python train.py --encoder_arch="swin" --model="spectrogram autoencoder" --win_length=400 --encoder_norm_position="pre" --encoder_inner_norm=false --latent_channels=8 --decoder_widths=[48, 96, 192, 192] --muon_scale="spectral" --nesterov=true --max_steps=5400 --epochs=6.6 --lr_schedule="step" --warmup_steps=270
Rows from block 11 of the encoder, named by matrix and row number. Rows with one number belong to one attention dimension. Each number is 500 + 50 x the weight over its row's rms, rounded and kept within 0 to 999. All counts start at 0. Numbers have three digits each.
# q: window attention query, key and value (stacked) (encoder.blocks.11.attn.qkv.weight, 384x128, the q third), inputs 0-127
# k: window attention query, key and value (stacked) (encoder.blocks.11.attn.qkv.weight, 384x128, the k third), inputs 0-127
q.11:462466541426379581515568497489476538508478479474474536580510489546551478483586410585535471428544521467566492488440590436552564484497535649495591495441503511490498514455535516478486418474441461498466523501473495542498516494400551538499476493521465502554474475383509515375416478538408433452519520531570537535533437508493530371487506576526602449527567492555474542524479581447488478468509
q.12:481458579468468673480568516486514561491476508465545383559534513473453451574504437493527454549511480510448439535425458495459513519445491491508406534483530560451473491437519455446459554590511421506513613463468453442450466562473529547518570521462463537449535557420420545552461564603494512519547540535536536408570570485496559487534444552476505535395399451520510481460494520475429507570523
q.13:423507429374535578546494494515502552533454550470491429492577465515517504488499493461510489521495549555537551536424491467482637507433526566506559520494506493556400476398499483507512440575565488502487471499434466538519478492549497461379554540477532480470566406451460539461570588447526465395503460459507431497519398530434496489488535517555438456485554411474490517535546594622572421513536
q.14:503478569516464532452469487535424499458530522533521497466521542586456446491588471500450449440607424462513514491517492552540530447590406457547457481448552428567528507437556479502489446452411506465474493481459467488477582425485509534592472612504533500529517513448465498507567597472519526522377550581502497439527524536456417487471584559532487493501609563448418543559424429424556427567518
q.15:499419469534486318551534543523455525562498569505537423496476483462414497406384536494536475512450523501596494571552441417484422508494497490459497513488468564460470491467502520570547557471498433574394473555528506544491533406513485523458493609449602414561482592522434558536496543517613492479519523506539505489453476524469504487450492448479454564441487520424525538478484510598534493568469
q.16:457447456525580453528503526432461395532575499456504441544419525500542452492524576509451562496468548574523527552413460526422543503472495482422561556499564513387511496523529521514500405484420390498507501614429471446477534464508543458541464516512500482540437458555564527560485480494546488465600506545416552508518498504540494481555474508534401530522572551593506566493534412469631498567412
q.17:487571543513455458527516586484524497486517509522453513541533557549453581431475549331372569497536500473568485496479494533515464482558537408563497433499473489613477581500517604437437498503551472484445504406480526533499469541503466509541500526403503485621562493474517386531575535510483550441496516555561609480506518476489465517497480501520553469468443453444490476608461533461554414497413
q.18:558512433567492505358398506468476515537412480484423470612379534477511549502570528499500591555408585489525477541451461548511554489542476569475550493541572557503490587544502428497518549434445428594526548472492461429517555519430543536447486524492508446444415543564457556483519459461490587553493541453463563467529470475510484459481459546533483547569540541466518417450445446573434499467500
q.19:618499489441489524490510431509435465411502489510600537525503460455461479541499544651579389409480429522516530519516493441480495494453485529557452570540534450445507500509534377649476493588548545512511438543392553576513506483482560490538431494515494493516525482522490498511439463455407544525359444472548522499448553497473501411519522514528536484566575519496489545513471561447456553523525
q.20:459433624463548531438545453520515436519482476589546486546446522595444455553489538478435526482480481546526447525620488480490441451403524553506498569412552473457570427480465583486507516427437411503512536506446581551455486478533436511562445553558473445508568592535548451585524505437539483462448568499446426475500583618509571552499513493477476579487490458533456437438463449489494497479448
q.21:559474551503402495515545501482512450527521433547537509366553510505427435451491510505543508511490488493533505547493507497564468448481450482500534480372458573523604503563506491566553549581554418502442449455394476458453481436507575481525475537470517521476578494550530473569484528536464395450616462520490521524521515544358487499606402556472460472540522536604517465469556470544493391498533
q.22:530565493542430563507446504523510580536509497592517412348525523428499535449489420477522568388392529531566487509561460563492474506503515568523527492446513486589556497527439524429492597426500460553494525488510476477516535557523507462571473353523508452556591414460446461488534572469442465477556527571510481521453479519449502454572487516438456515502502514416588429512570480557495437513545
q.23:537494527558463527475499506508495419526448534534467470509498445590480516445488500479559537492521524500546470399489492531544481458504423500533449461506589522476429526509469510488546592611428465403440438433526419428416556479579563562508563529473537517472426572516501493573508438479449551532567515491441429513607540494503507480600484514552511607556438507474432428467462451605498356534531
q.24:565443551558548518448541365488528559410448503487551512435576537455518518498512577624502516486501469542506415484467433479481451442538557522469491594515492471497547536483566479582472527429545513526545615500558508491416472540452437546567464499590522540472512484559424429493523517488464533470452518466484416518467539512519527614504558508525482487548391544450504476395570565496444434425421
q.25:510493567548559440442431538506553434370460491401453533453562535539525499433538455528468474596487503455494582499493629380494488500509471469515500478515533476435522466566566514464609439569530450575423443545467528510538477456488433466415445546517528497487536456494570465463552454576504516558535473426479537537507445431538471510457521527456484431470624534569492435560443498579499549517561
q.26:557474613500551563477503507521500455463583438529507511579472453581492450550503509482466526517553475475476551492544506516514454485534500521520500494555507485443520480473537623478463502506445523491495579498556534582568501433513450514359420505565456589515539536458522532543469517415532514516441617533381497496427458522549487490400505412438546465539508457466600395520351445437479523475468
q.27:553460571483482421497492621425440447495486461560493571567545503551513493488460514528597506529580441577523498568592522427526475467427408422531497569555537488398480506448509463551567495556461447456444487448495581538476462431528512451475483466500515498555391582508542446561507430448541460504485539396569502478440506580523467508480500431473513564450473395607562451464522468497463529478503
q.28:508500422569475482474517477496518498488408543467382615494451526472501532526535522511523535593558486584550488437522537532526478479600499453471550512559593488475394578513458448519452465415464541405487548542552483423461548555470453467456562459428507573476401521447523510465506492551561542645455488458481383410530537469540517457505467486565480513491556470483455547449449572544418511525520
q.29:511558499483539570482532496594414579558577549549459479439560513558530391445411477452520433409512529418542474465511445483542429476443449531552507561394480468483461476408466455484609535500570506485511444506619548484407499473567466537529484442570500503464531540393544460478593498405449463538550485515495476532489513566540569466508507552481528558513491471434491461491508550510535547459604
q.30:437559459459522529432539424525470513503422517547567449504450569394517508474590446529469572569464532497450557523550527425499499484419469548527554496482466444487542565438542546596558502460535451545515568523438486461604473508426500500529515488547537419470488500441554503587420565526579356455440454475478580479492452572520521426502517521536480530547474494574436552434559461496452552437413
q.31:448438576503459443465443514526518543590474516504488508467532470462588464407484424378418562469491532487478494439567568476510489437507533483556525449517468464531502433523472528452566519524441591553478545529640500512551389462608517509456522452528469502493507488494491508558532522456516517501574582506486435573481493491518566428471581464508516598506573450425513437597464477485460453429633
q.32:464567485536604466521500528492466538541494437573475496486509420411393419528534532420476519476427463552499504457553605546536469530485546563534542464576548516507510480427481534511492509550445471538529499484544532525476520499530414480500423544484550426505530477553473490583376363502572523533392601394427439496516491536492513525452550604458541518411530483533514449534447477422547502459543
q.33:539472623433529585417512582458421450529517434494558546511449441537432501582557549595494497516570466499511438504500463471531471576545555518424588538528543459481543466531462443480482509491493422451425515529525454481435452433506558459521416452516500473441470545570595472580442502603563484497415554438491531441417495472436548472543426468564529459541552455558503567500567505471491438560516
q.34:475366462492516500517483496419538544548459464471495539523570519527526440474583418483526515575529498475487483580520519446531587486527428480527536529457535497458377500469449517456489489489456519494492491483545487518575495503431373520495526605450558550524369430462446520412541553504653554559512471545511518491469441506582592520403523405519529518576475489564518544502519440528485539472412
q.35:522539538480511526475501636523467534605424526463544506493435494483543485517450496498485405479510544428484493466510468495404486521561561563431477344584528486521510457520489496444504540578494550427441513559461475482501387571492428472429559608429568477498507492520509491467478522596652518487488497498506488504439485411514492442589478551551476424513586432490475565525574455527506461492498
q.36:422478490465422578505466490471507489586485523466567484498411563556529502375536489528426486512456480430508510541513385450505526453572519525513408494542558445589474520415523478587400417351483537543499479466511518590606494561494389528513486469499488525523477515581524471516544599553497549517447462528436579439421554480506546516514544477494480508600520478497507540539511564520458484497437
q.37:598489492566498469465528600493533622525549540414512459503511415495466568440385500609486503504414520504511516515518510536476488487505492520511509496521581550534614495505445557555488442528553495514406544657446506483474536424511516497442509530474503553471453402430449502449457488554585466418571466498507467509488475458563547436506553562442498460449496504502479530395423497427580554507564
q.38:487480531571457487459501511457487530543515554540457520606466479573566499610504531502470514561506460556447484431506539446512571476456503494560419479437576506492541522473520459434569482471420432465490568479414506466557490381530462455511534484501466507522603490437601454556512470471457489509523561482464530540497701506468459501549487530558527528484443448567542412480589388524434494482575
q.39:458556446408515491462484509531425513429531604509462456402418602489459471569454514470507487512625503416507494532529523561398401570483447444534470506510441533399481469513503539541578494549482479616562525578497474521507453490472411450438549513495479456523497524461545560429543455464488532516536526580478498563575522497461441424524429487563534568408518560560550420533466507490453490560505
q.40:549417482548511550441529491478431503383544547578415547473490619517570450543467506472541489548528473467505444534588541515547518507515475398520476568495490552470425503543461523427499485547514521436537492513560473502462597493444573397459557440488522523442514427428512455423531527521510519594493415559563456465556593460447390491570459459498576430437500427529498472482518409535496472546538
q.41:498450555504564500475530560519476452477616478509487516430532506492429445646598528497481486525557446484458489483489575527424491484486538454510506565589480443418479491542489550561572521617489536454455468501519415456419481469521465416592475484531420531421403469534572538543474442521536515452436518456492434497530444507565445490507471389489508480484537527523558458530457596428573574584491
q.42:542492543576524463478535485414522467473492437516553483585505486494442528596642535596490507485562478610521541502369578435488503490514521453507545535513541504426454506543553528531504493459444498474463527500539441516536504370526508506565475481544424463433401497541505495572468455497508431502422579526481540461416485545430580450384524423542495592534532494564507466548472471389500500486525
q.43:467543546618525493513574521556474554486501524519470583541488517396567446531546561426542425466487496477528526478430526558509471441564503470512445426490505489508440523552508495486484501561650595363513505503526405437394590485509526443455529450464473513386526435434513390535496506488525563494476500522611521459486571589479417494560533535523520456468493439537476497505500483451512437522544
q.44:489466503538417504458558552554410519540507549540539515539484477485488450565657524554517533493521475538419433485465465517450578460408529524457437493550459479429493462379485547481471486499531555454430439550483495443472535536449401450598516501536497491452605479498579571605452445446469456487560458445432476472525601491558490563529470453478533580509436412468583503506509451509546502525573
q.45:511488498360519474558456474525474521502515472539477482506550444436521561514445524422547468477489499431493481397472453440447516503567484511418557435484487497486449548512519487490509555595525496567516549413480498465428488620499486532508489643510512498482431507529435429504416455443511497521558577476488506584538598572620405544545591541499411505479490543452535432532570515401498533565517
q.46:546517517436513500462506438464507430521533402502585522410522509570399595581604456510575539511489504426472499458447446484563476547519554581520525588470482430471505424559448459448518559476509519416435497475462484498495496511491489555575509379585390437506402473541599490558491524535384495474453521464466526513480469502469510553604507504598498461530469573496555476546500524496439495541534
q.47:468559551493457502538509577491474540446507510501377455551493525539592514547468431446447488547509531537473501436390505561491505495481480471527542441501505511535592575588433611506521485608420552488542602423445532480439483382532482460447499454447456611532531514541524489448488412432448492514519514572479449554497448498476421441589541547393503480479578583510509518557447467476489497473476
q.48:499512505477576481509521496477467582536550484443511400515517482501513392490484554514448505524565477518493623483540512445503482476417556518547497532590534540522637383479431509590527451625404492534520538504445446523488442442495477530528548484531557431429517582570517443514545469528495410430430561461461453497518539480473505520435539524411466482516548409486518435476562505436591493576443
q.49:504574509426546438474399458502630481478501496401529509452481561477461495511471432516474503570554544435555518513502474407504545475447556520555466558538456472572490399517527514650576457419483540494466502449551451545599517474566482425529506492448541485517465504523541458481525582522446520472440457495455534514531494494540563467500586504479503431475541477466456481601430562393469506605396
q.50:499566436507496501437534527477458533541518550549470519521475555481499465559455517504539521454421407514483515508454462518503520357553523502500565401468508514347447480466385555468474545556455476486522537463546431449456501607505507569491475441605529575422476486604506406541540502483564465443462494475433488585556621558524455493494480548529570521453491565513530500567549512513600491490447
q.51:593524534510550487520474475474465464565494495522473465511569494455520509427469535500505521601503503492530533522620500465378446485483540546495545413581523558449574497527466591521520453584530440590575518429413434500460425447481456561483481477538548463420540464432531530552517469574462439481445544449502531488374542480441482509510523474464498421616529436521597406515506432503571498569470
q.52:540532427543457543494515495563549561504540513407578509524430506503475501449572421518464590474557579564445471523555532478524533501478490468535507410537452549558499428488495615474487499463435507519416516528413555512502536554548461431461524502489418513464480439553497486504485431640418510464618424546482467500518556419425503508470477504454459441520612472454451645492453548535524531510445
q.53:387509387538455501558503502549492404423490510468511545469440535551549488548511567515463425413497523544530488489489550550415509526475406528449521450540525488470559482479480413540576466569532532459514353442427573543583503542510501415532582382557465554560518568569512517462485476462417470485508541498568517542444512501504506472436502508491460507538464490421592583439539427485517553516560
q.54:521416430513520503450523544508496502486471521536464437521449616488463519597420558518532536452485556592478494535508535491554597515421449416450536494544520594502471470444488402553429487496480495476517470455430505552500485523437610606368496545474457487521469541578464524465404469536498534513552460522524485465557574583519544479538568513549498432463491357406546553495456490467461462482551
q.55:642518527446521533470405466492498548483465581571414475418560474467451593486495520492531471502447508439490445496549494509504548454557488448588488444486486479594489572600504484555432552410501486526477544447485491472495461611615506438416526544431550543542474504440491463505467432565492564532495514422555559461411467521561510601493521452520453446465482433390503496521482600504470516498521
q.56:559521583433509527515561551475588494491569508487535531494489461563483658497485458530496529476548525399455451571442492478479466504523490470477446480470439527532375550501555648489541525369505468492457484500536469430463488502490526529545489555388507489502454502367519508530523454585528466521467457475585582492441573426466606414511467470491521472545562523532411510559448489507499530463481
q.57:492577454589542542423442413510481433611442478500541436441531479491422476495480406539491487504518480487562415558485482600490472498536533516454497515441503488422573571505559388527505498507552400534471476518408420498477424512547579577455513468528557528503584466510548447509538563543562565484552534509560618460479434520510502523447439498484463466434475519553616487531533422503464419532524
q.58:386499454492533582446487445555533514474572552499526503517525480577506428445560559490500484527531521582521521529492550436497428564380514589536467405559568476501504436471484387484529474456465410563460443582477538475498487567494483563479462545531365471561496607606525485487463531458499527478554422565367489527528491463542470412466496549515483457583487525528553546522516452491465533498467
q.59:548571511609486466541465429572518515511457523547466507472417433428539486508559435495521417545522493517533532458545525508498507457408490508483553500488512398494487436428534537481570527483500588481504469571518504422558547414507428418561547534555444552409458420547488535420561530470538514568490447563460420517477496518555569527454468589487563545537460554456405412485566378527560477543530
q.60:491465532488464466521434504500568463469514495519481466512499560454476505607412506456372490469547527509522471549559519508421479411492546467501393512495622506443407492503423456427612499544427464493484487476516477504405445499459479505408576532470579498536619598501492484565478555535558431484471581436456490506489578544514581489490436507474499523528529492636463466549513591536521512500433
q.61:484574451419413548470472562431388549485527456487446522495577497526507550516527432485587465525503524535497514443524434494589530426560498490551583531395385528508588493504485510413446465503493519476474538506439448472545551499578515488556475511404364538490482438504491561446504579575499591475552507582572550404514442507487461580557528533487443440508537487460503489466458448505445510552567
q.62:512467579471382545529495462526430492493413488504499551480528519493484440447500584427494516565472551511520523552605543465530428465533598542518494412458492469455497456454534525362555498580522503512437494564513368458422417532541457431524556515568470466506550538399486574483533584549498495455523606516433598566482575527514454512514519432510508489490422482477526426495509470556476501584482
k.11:500496499474532468466501522522438544445431564447508444545489472438536460460383503548485595545547466511496431511619502460493525568466467405440385387544517516504502484382496602512492519674536460452521514426464540466507449534511522512480510541516541540528572471458464532589569491485494401519470496502410493567536558532517441547478506423535448459486476564518596476508590544513467489515511
k.12:526542524510569450525530491491483515440371505490574534527441476516473538515456466528458523455572579464514539398487417488531355522556567409533484434504505501530545484534550492564498518364495513498488474491580633560427450478495490515541510485376556516502432433527461435516512485412574549512504479510533519452453448596469446497546519425489522448561478581549538528581514573489434492452512
k.13:518517565510513495591550526459538427515592466424456480522489404538554433488454517587543539471554475596522431449484495504446381577526556489458500490556541489472481410494552537576489487518441464419455562444519587479440458508479549511549539491538491444565453524586511474528516432431446504510527596473417577452446491432545450506594478444510480461637470527561530554520451557476421547511500
k.14:520484385479481510543498561551514619502433420500514367441531558487496558485395576495428483535396472493583457532480476576459500551594510580470496446532442575521505513535480530492495472508577564462445498492454472421578458546547479550500430509455501608520486598503519456467461499622509542527592429472533546555523493445462505495444433521414473477533464457549544545431521487473527517445490
k.15:440535517616432495412475482517536403560514430517466501555454512516436535539593573504488451461451570498451514440453500524536619553521509557413449552511532531560505471466523469441537509432522468434526453500567438408495537573432589341542551448527450499544547536479602479418480484588434517533478510460565468492461489496444540507513531560517525512523530486525448456484622499446461471506542
k.16:521549500450555473479512512448519507517486526479467495495540473461521563478530454498483523554462521511465459556614541437503468438522405477493485405498475542541496534532516577425433535461498538502484516398511497422574487554540489476527554442467500670489574430433394470468586527493428517429482508484582498593526524641486519542422494449586491514429509576468504453517558581494413493393490
k.17:461399455500416550486444478515486496472504504508566445426483457485547491516466519547602389498489563647488558517467461485509392579503530570433454571499548485404583482576457516487552476586555530528413458489507518495561556480499612511554530501507518511460428573465543532429446494437518493446574468400505394528489461435476465513490502497453564491489541524528565568489537410481463458549535
k.18:503473641446552484526533499596426513553460528524495493476492526469475512457453528522519435568487427506481623508550516447447462549408541418522512470525434530458469542482494490518438478472511440484515557534488515497415508476623512501510509576467504579445593465500486602529487566516411513503449377564549463469451518476465532543490500535405562586415490610437537513423398536464522546475515
k.19:510483403483472481392464521485481592507450528480482619563519537516576521425484461477534537461495480483553359521491437542549638475502499445508514526454528490628387556474503461469477550421516521516598558468491472499567497601470552527450494509476488442503491491428415509584497512511461544538473441515391524530568625473592531486489511525582504485517477443518494506446500431525521454486446
k.20:494590417454443548499482508422567591460470499450439557393591523550537574458479532384425419525466490388477519497582478469476448518591587571477559452457418582552551472465499421534541474510543542488438523433518452428512532546427540564513477460530457509566575480481507492491512550559474454418577460524560509468489416500552513494567540481525485473513572455475500475494560585535530490459477
k.21:504481413502450464504485409654453453415560454459471543577463489442531590494554523484472522566579499538450487486487498507487461518543497464530463521625537477477440502539546491460539467502633564483486515511533515437542483510499502518453538422440549522527496524429422510514545522470532522533438593480461542460521524493615489522425466477484544514556436520437323421540558497444445526552430
k.22:475470416468549563520512441545519469361501460473461428523476470448592431539545522463463522545562545553484525535478513548504480489527476500520440498563453510467448516534452533558580520602536547482590454466463478465533524514473538537504455502435530595450444553470550522513374459461508511546422502396489641449552450413597438487491480513483548609509459440536439562463520505432497584437518
k.23:494509633510581533483505472538471487536495440482430403577512478516488570400522483569412452516501565449501535431434499467484519510523512531470543538511482464525496557539555396373440520471496510540439544416472543570497525454471568499583491580397475584483518480495409470490526486500546532595415538508592481560497500508534404550539487529355432544500519533439532568504534496520519448515452
k.24:505498506625393561460509587491546548492533483386422526586461495513486462464499516513476584471494458468464459519548571477450520415508456483508565408531471518586503476493448603398518434530468473550492498510473521518433517488543500524582499519437493485518516467470454577476487472473566475479511572415479642449498457499615379534501494510473419514477558526459438487574481469536618551518549
k.25:515530519528449402586498400534554509580569524520548550438514487538531474496549498527562467466549494551508528530544496510569506477477550546512516556473460523474485569480421441530488514404534521453519458496425503541529399524462519537553497533565464406514443502543436453494464568439490482371519496618430471524421515586431601507521477440573551482513481560429518560406513485421589457415421
k.26:511516447437470525539455538473545418518504494453550507381495587542494500567504574493481427502497407417526469453570523544477443464502600492500550544403459519547600561525405400559576489519467579404424518512481435470524449554588541472511547484531498464488476502531497436466515574594428427497546517574467432484521501499470578446558473507549467425512526480507530470476538598525602509502431
k.27:552583462501511553574421539407472495467441583482458540480515434495492479432514418490506472421524566562532568502509491496497540492514525549558495583398423527536515507575528419478443522376499536526499540540549473427562445510378523500503419518548510452589541437436484412398548604547484514417567468522479482495517503419488449527533501497574459445465567493471442536548528570528552473541442
k.28:563557664498550513577468550492412416566551525557521556469522495478473422506527455563466491506530518510508569524442576483468552490429505568524555504430486469472481497420536484531399533463412451489471506499501535523458423460577431520546531592545476445463567487578386553430551518455523504498434413527576455505523452521426458528531521507413510440547484614506538519460414481446546500527503
k.29:507579442465585523582585544390602526347422487421459550525544490510473445449525476499485541439592542491509479537419415611444480499520531516470497463456475534476484445576544529496523506530505546540505530446571504545503548499465481561460426490468522446541466553462472391525472466523468494523516526493534578499519544463493427474546582488458451496539528403496409637451520420490522454546476
k.30:446566466560504478495526501523558509512547437549509597463501531442501491466405482483482525513479485522488570522529501489532471467550365448454445421567480573449542435536631549485463531457550494444478504525628506460362575412539479491528434527507463554482551408508581533532443553561484517449545455561442551489465390481518558533486543547517538457476515556523457485419405568528458538532557
k.31:536476444409594560606471431503510452441511481523513507440490497504459437509575536487466499506546489508489581503565420542452463510534507555500506492498395600454516510535522469550582430499483554416475458439490539563542561487509463497560424521496480507541478496495581541436425561524453501509484534606460583485484432411513531517542556439489463446478453481529496646440487533531560403469347
k.32:505382443500430562568489504375470576493556512482534606532480496484533563518472420414582522509567527486584470487489549517499573532498434551560511481428477456428561500550509425507558451416519526509461462532486500478450541533508518569522439467493456525480502509371536420482522474527396598530542545508458443581453508429556520531483552506539504428453540523381538474499565587444524438466498
k.33:508505405528400479478464555498554549445518563397488605517524608499524488443510451450415504425594482512481489479511556441520604487456508478523542367502501517572478581442472463521501431507535481497444526553453551556518530537558439474502537537536460532525561408471428586477536521521455510468484453536535380454579523477531491455503492535596447478567525516452438494610485538515580508426439
k.34:500513582482479439475577510509436523485560518525520512389574526566504568510503496541564482374560532513540503424504515466409408449583505526524412454541521509547552533568574531611529479461544480532496518467537516585418431490455500588545466452521460527551497533603554470473501468549432475425431437508553371449459479472471411392543502527486498408483527492509537533510421498491451479548481
k.35:439467532482469540474542449527449383490598480422437608445541459475437506466562491541462454426633479499556532502444514559507600492450468460508496569510452517517497530486521564529469473522546484446542467471549532612449546542473581476562545495475511555481522486524557446466568469488415459517428447497585431542571473501526451435514496441512442467578521444499466438656443530454528435535451
k.36:554449562550502442522538505514441569470554496554485455446578507554457388526441561449475519485503577499541485483491503438545449485474569540562589537428416555560521535482473584562478470569501376498426538544465523505425483425502500506530578536487419425478544524536489497537432546455543480456484497429610447357571429562551478483511465457490462557557513453453530452443564456513504499413516
k.37:397454460551488506420560402487509355526524499535509543594540534444392565427593528525474415443450513490498486471414534516519541473488487532500448501605562466495532498519511508539496537439493472453554486462602440452496535552488475433556508491558565521563440511541571432435525516499447467531519534486465425509504485565498535471502530450614589476400500517519508399619537557509481476473456
k.38:592461434406549534541534509508555511523489432483505381435495459466434573425472517431445526472453488439586520529595490473488443558515486564464494428525481504535557482477618438476502529512517468460453472465411472568501547520526586554530431621529464479459438563509494471471450577510499571527483500611622518510529424500475477497487490506461484566444501543448498582446479591425488444479417
k.39:509544549427548541504457560554485465545538441527539511483481509426520556438519510551627486542480490561524572512504397423550545558480543428504513516482486519424482429506525613463454482391562492450492441466563586478462559544449589516586508483446491489480585401463484528506470597488503518426476420560511576457463568471420484537468561422469486435461404509556577556498517451431498483509525
k.40:570526414458513534569467485588549511520478361465521493436527559546450511482535478529521486469594567503418549461498444442457468506569543443544495397574521507492502408514547553518613503489504550521506556465494607541580364521483431575526495492457548519515468483561470491497435556509499466473599462566455530512519398442509529511481492518438450499420495510591488596523463501507452398517456
k.41:538564491482444487465494496506474595506468505412521657627489570431535508451527443573492505441516516533476456515443514412511577487493487439440511527453540471462494505450469487437476562484525537555477519419524565479574405552469490551497503446499525593544584394415390493494569493528459500428546467586487507601439590457503499467465534543551533477518490513515423503436590471541457472442515
k.42:572519480449401482505480578535531617545480602432540535535481522456567408450434484470469519525527509434528409511503471496457517470586465514415480416496453510571509495495465537599445545463575473506487522461440533510440550492524513502368515529483521500586535456432411502470537559573465522455476432602502406489531523499542455422551491589568527415529452472492455560441453520598522512488530
k.43:549538463478476609581483432528473491472458438446527468488448579514412488488487511520443460555555532500449457446481488475453514565541530438513513532515590430521545431518500600507540583512486553479474512417444539544649453612489420525452512476497546508544431524460484465526497532498532446612571513498434524528573422421567507489548445545346488458501499428483537606520474528527496458535494
k.44:508544465451588436507454479502483553488389464435440435505559489444467564517476471491484512594505492468515490438538555440492443503570481407495546509520457512567525528488486514527539523463591529522385591500459505530571408582457546531459515482470522626522554485490427417507467504514421597573499474515653503513569422513473480513516570468477455491512552475532481446506496644513415516447472
k.45:449456575473494525538569567546463442604499560561540438431464543461542529515503561467513453522439451595555559498522556536511499476489455517564406514432472476441456410557514444368434500517502588544439414541521473582499515460476469513535513470506497554514546554353537474493527500497550534517491549423481492605452499539528510526542498592432473544574467456522393534398470494506514476532577
k.46:485523497554501471496522543552535515503495539457483495586535539528468449454389576469431545511493445491446428586488585471527598409495475456560484408492481504532455569507431531440368442580478539504440501510438530497465505587601495400450460583526519485540531464463436541506461485577568531518475484485390488518548566458541549474467456538505537478553513496505531541491501462486609636479402
k.47:518394470462471591543446543563492452568577485442512528556461491518492459522495495552535450463527488496568464605481410557460495518413445566410494566528542444445482450444525479501479558545394506473516507556521613414411543505479657473514520523493554485510458498524524448477548507538469483419469624543570578587472552450491514492459435493550453524491468557524442491473518515409453454526458
k.48:491543428523535456450512448570460551484455516505581526587446509525509510423504401532577471465415498507554502429457462569472579491478523477508432494389526465493494557429537574468448471488518557565388492498489518488562438564482453500500531548544546479542483518488445445560459515530429610561599520556452434498445638510451501549471527416569501594431542574434418481538482507529478457466473
k.49:522395450624537439468537485563495541437461502544482468428481496415574485425409484455524486391490487538500449539526532519552529520488479597438481553504506519562441548492433551514413563536476514428454517527479414497466505406460555486506552567458501510555445454493541582508391522469462478514550601529467540450398555558507560542506436542491539532476494555561531620443460462576537496443486
k.50:497504521453576502533504511439427524467501447491556403489552459535390575614503529535479507617485531558566581536501509486484464433440408446506448466479557617456496481566547428419549510535470579524435458505497564487508442455590564564525546580462457480496525551475471401462532588499502554487515430532539489529505488501387470524454555445472445503458461489491483460442377546465499561531479
k.51:456543511499470459556524524496547506458505528427590490511437489603484530542502430543546500494536486509485514510366493542476480463434541404559495499429484509481538575443644435440538547515567520425465476458499465482536598544420515453561458529499508518524421559496415413559529521563534601492522478561479362469531529510536541512482546457473545531448533594471385536470480492458494396443491
k.52:492484497513514491526435459516544455595501467510445487450496460604538489501484489495590475476560552531537493421571428618440432552493581561580480604456461487475421513526539434499497462464508444416459487450571445479520534526465591620493621411477479515498466570468559500500522576529528500506458579467482453429443570439476519542499481507514523530502558488498491424507458494423503330505487
k.53:489583521481604565486403505487601497563558507524502533547497496556465492436488484519446533456526480459470479520527546424559583440509508445566537424441429422494498466592555535486463518455562466530525529518499503505531425478475511453448526545530424509555488532409475542553595617542564577524545523472399573461525445402512422508468582384480449470470508496543479490425497508504496421391542
k.54:511453457474540532545502566528526410510425513453542534422445413577542581505506477491472407501537487573502543473517419508630472515539590509522472424551469431530485511573528543497521446525532487554419421539504542501464470497491467547526611511444383436438482483485490443490482555481536529472468435453552622448472425451498494578518431427523562515579494536485535505583542393526575490448465
k.55:477456531582376527580588502515595476427528517490494513460462518510527486581458518516528588518515529602464563583399419607479470519479496505572482543506493583481404520428506460413435411568485497516487492507545527455479570500454460528589414500509492396416514491520512549482478456467514518525457466479447493433438506453485567516510478560524537529546520557529577510514425433578567579559451
k.56:380447555553410409495595486399534528548492524563463543561458475462565522594510548430487480437549471528462488414436423469439445567528529602519573471432468439483463534554483508534467574458481495525543515521509447562477548513482532469588450413472548526511510491480445472405535445498410530524485525531526470435552458497497450572610527585460523430448544554475486594471511483484541522567519
k.57:407462533525471523496500633473495465443518590500444574450454538541486468488466503400483527461504465509522552550472587494527501473498456409585465511503506596527499409474515575516538464497500580392539461457496559554474569502472448415458563421513418516509478596478533538474591407592559515423510464539512460381505472542582537398464563426504571491512539545538451490469501513527494533475516
k.58:484490525488650468449521468554545526466518429536526498458529482523531482465433398522509537402482466471535466438522546513606540533552522406468402568504500440514486554575530547412441515511600548479503497525550498467466482527462460369485535498576612559508574444468517503537473485522463486500562534453581507514438534524375512542486535441527421582486506589487538385522478500536430516454500
k.59:554515524485576492507484475503440530492486475511459392443567526492397445519539483500455512596541498521568464459507543510494521520570588527494531480588481537567576459504424467588503529474508498538463573502536460479497464488409598619521448505476548547566455440558489461567460450393479489563509585502462565529409444523476524430430479469490527503385495417570610524453439540451416456509463
k.60:571480483529508414484597491481423603572547574538524533525537526497460506466474477445515513586428571426534522514483452468558508567468476537430479492458411530508506528502540441514470427438454501477486559495478591491614466494562523571486428681485514476432499542540495467424511528472440567460567448482510488473474507531453539479432525384535498458390472467477595536445530554437508531567523
k.61:449410581460505488550520498544564413519444493492494414428486500494532532505554547535537470405592433597470528502513518548481352456489436401486581552546634523427467502498582443567508523468500497445517423506572487511441561519538503516494486415545534431444510552624511538468474435546444455507489420506535522498510455525539584518512411501515530474576461514527505587557512504530497452482452
k.62:466505466497531456468549444505481573499490538474529439433515527492534540448545560541534497494472570424481517525453511511500404522576485436447580505512485490488553533481591449543468485456483530413467570461535560438608505487496524496429330549429536497450432488532546464505484534546528553524430461517635428474494466436425558567514483634489455520423555486539589492548515586416439492472529